Weights of a small model that answers yes/no questions on an image's attributes.
Model: 9.09M parameters, 64-pixel images, encoder arch vit, encoder norm layernorm, encoder patch size [8, 8], encoder layers 12, fusion encoder width 192, fusion encoder norm layernorm, fusion encoder activation swiglu.
Training: soap at rate 0.0015, 11900 steps, batches of 512.
Rows from block 4 of the fusion encoder, named by matrix and row number. Rows with one number belong to one attention dimension. Each number is 128 + 24 x the weight over its row's rms, rounded and kept within 0 to 255. All counts start at 0. After the name is the row's rms in percent of the matrix's.
# v: attention query, key and value (stacked) (fusion_encoder.blocks.4.attn.qkv.weight, 576x192, the v third), inputs 0-95
# proj: attention output (fusion_encoder.blocks.4.attn.proj.weight, 192x192, transposed), outputs 0-95
v.18 101 [145 117 166 120 131  93  76 130  78 148 164 111 115 144 110 140 111 131  98 153 135  89 157  95 106 101 129 152 135 125  68 137 129 109  73 138 132 128 105 135 158 154  95 119 105  96 172 144 100 123 121 149 146 158 130 122 125 117 147 156  86 154  99 151 155 131 110 147 115 118 113  92 142 130 134 171 162 119  63  95 134 102 123 109 152 157 152 162 137 125  90 129 129  93 130 130]
v.19 098 [132 141 138 137 127 130 118  95 156 138 121 135 106 136 130 140 150 101 101 114 162 156 173 151 100 132 156 145 156 137 155 159 130 141 163  62 100 153 125 134 104 114 104 114 134 110 108 143 110 123 142 146 174 163  95  99 133 134 125 171 118  79 146  85 135 103 163 107 160 122  95 147 153  98 170 127 138  95 171 125 147 148 126 103 120 110 123 124 104 149 129 121 103 155 105 152]
v.20 102 [126 158 139 107 156 115 108 131 109  77 145 134 131  99 143 128 116 123 146 139 113 132 143 117 140 151 132 155 162 176 119 149 122 117 106 143 142 130 145 119 150 124  91 132  92 117 124 131 161 134 177 111 168 157 135 163 167  76 178 146  83 138  95 143 135 121 175  82 165 121  97 119 117  88 125 162 113 133 111 131 129 156 153  90 143 141 125 134 141 153 143 115 135 177 145  88]
v.21 090 [123 122 132 149 125 113 108 109 164  88 128 155 153 120  95 145 128 187 147 135 123 139 162 112 145 131 113 131 104 112 102 132  92  99 111 135 146 137 111 150 155 131 116 155 140 156 120 100 124 153  75 157 170 136 136 154 140 116  85 129 174 107 151 128 135 171 109 129 131 120 143  75 134  84  87 152 137 116  94 164 163 122 148 153 138 138 149 161 100  94 104 122 171 166 138 151]
v.22 112 [163 127  87 117 134 127 176 148 119 162 155 103 110  92 119 141 138 128 144 111 124 120 117 111 139 134 139 168 112 125 167 138 128 132 141 156 125 104 156 142 172  68 107 110 170 122 139 135 114 125 116 130  95 137 116 138 165 130  98 149 106 169 138 167 109  98 175 152 137 149 146 117 142 113 119 121 178 134 115 139 112 139 126 114 122 148 142 136 168  82 147 150 126  94  60 173]
v.23 091 [129 137 105 116 120 136 164 113 125 126 161 150 119 135 102 143 168 105 130 104 147 132 137 128 102 201 139 152 103 155 133 140  94 146 127  99 118 100 111 126 151 122 122 115 148  96 123 129 146 151 116 116 130 151 157 111 144 111  96 129 162  93 111 210 146  90 115 149 120 101 180 166 117 126 122 113  85 107 110 131 104 182 108  94 106 174 160 118 144 102 184 129 155  99 100 147]
v.24 097 [134 170 146 146 188 105 138 108 128 151 141 122 184 160 126 108  94 154  92 132 137  81 110 136 140 119 141 127 100 147 165 125  80 138 162 124 175  97 136 175 111 127 118 173 149 164 118  95 146 151 167 133 136  92 134 113 138  94  99 156 165 151 154 148  70 112 102 167 120 143 173 138 138  97 144 141 134 133 141 135  99 115 149 133 141 113 128 136 138 142 136 151 159 146 140 140]
proj.18 100 [ 95  73 105 155 111 168 169 120 153 117 136 122 139 117 143 123 155 119 178 104 123 110 145 108 114 168 114 111 145 112 163  99 109 140 138 103 129 152 120 130 138 108 155 155 121 135 100 109 128 113 111 112 122  73 101 134 140 115  87 103 146 135 161 126  69  93 101 117 148 120 165 120 137 132 116 119 105 166 165 159  88 173 130 124  97 118 140 106 151 106 166 158 122 145 131 122]
proj.19 103 [103 111 153 130 121 131 108 171 121 128 118 127 179 123 133 141  88 137 154 141 131 113  72 130 133 171 130 106 122 144  87  89 116 117 128 167 137 107 135 152 110 112 150 138 116 122 144 106 115 148 138  64  88 108 145 111 106 168 130 102 107 143 139 153 135  96 160 135 105 134 116 139 104 118 160 139  83 131 120 128 111 112 106 158 120 114 135 116 146 102 142 112 122 115 193 106]
proj.20 106 [ 78 130 130 194  88 148 149 113 158 191 137  93  94 153 124 128 131 115 129 103 134  92 158 136 131 129 130 105 113  92 124 129 158 146 153 122 126 105 157 124 147 156 111 126 143  99 130 116 114 113 106 141 137 129 136 105  88 185 103 126 161 108 137 156 123 143 119 128  90 146 173 130 113 172 113 129 131 110 163 128 131  99 116 172 134 107 129 148 103 113  99 149 122 117 166  94]
proj.21 099 [154 128 110 136 153 138 127 100 117 144 126 103 135 141 164 107 128  83 112 135 141 137 108 147 125  92 124 136 132 124 135 125 151 147 134 157 105 107 117 135 134 129 135 123 142 160 149 125 106  82 174 141 113 132 126 127 132 127 138 110 101 104 162 147 113 165 160 128 146 139  78 153  99 140 136 133 149  87 137 118 138 169 140  97 118 109 106 135 153 165 146 148 102  96 134 109]
proj.22 118 [102 123 127 164 121  98 134 113 119  89 150 168 135 121  95 139 134 129 116 143 107 111 155 174 113 132 125  79 128 123 102 132 101 140  73 102 139 149 147 101 101 172 150  91 120 114 148 124 185 111 144 145 132 123 128  99 110 124 170 145 169 127 128 114 145 174 122  91  73  93  99 139 131 134 146 131  98 127 151 140 139 126 103 149 146 112 113 133 119 169 121  96 138 134 159  97]
proj.23 091 [ 99 121 117 160 131 121  88 134 105 144 121 109  98 129 157 152 115 142 135  91  96 126  99 128 167 100 100 123 149 124 132 119 152  98  93 136 151 134 133 125 129 110 138 107 122 114 136 116 162 140 154 144 129 118 143 120 123 183 155 111 137 112 138 113  64 161 162 110 131 133 106  89 158 118 137 109 150 108 164 103 146  91 167 147 143 147 143 117 103 166  99 154 109 119 134  94]
proj.24 100 [147 128 113 119 118 123 144 132 103 109 150 127 138 117 127  95 141 108 117 144 166 126 126 116 139 171  99 161 169 134 110 154 179 138 121 137 109 144 159 105 154 102 119  99 111 129 119 162  84 124 150 116 124 159 126 151 110 157 129 119  94 117 142  82 165 131 119  77 158 103  94 139 169 140 114 122 152  86 122 147 194 157 125 116 110 118 165 103  91 112 125 147 113 130 101 134]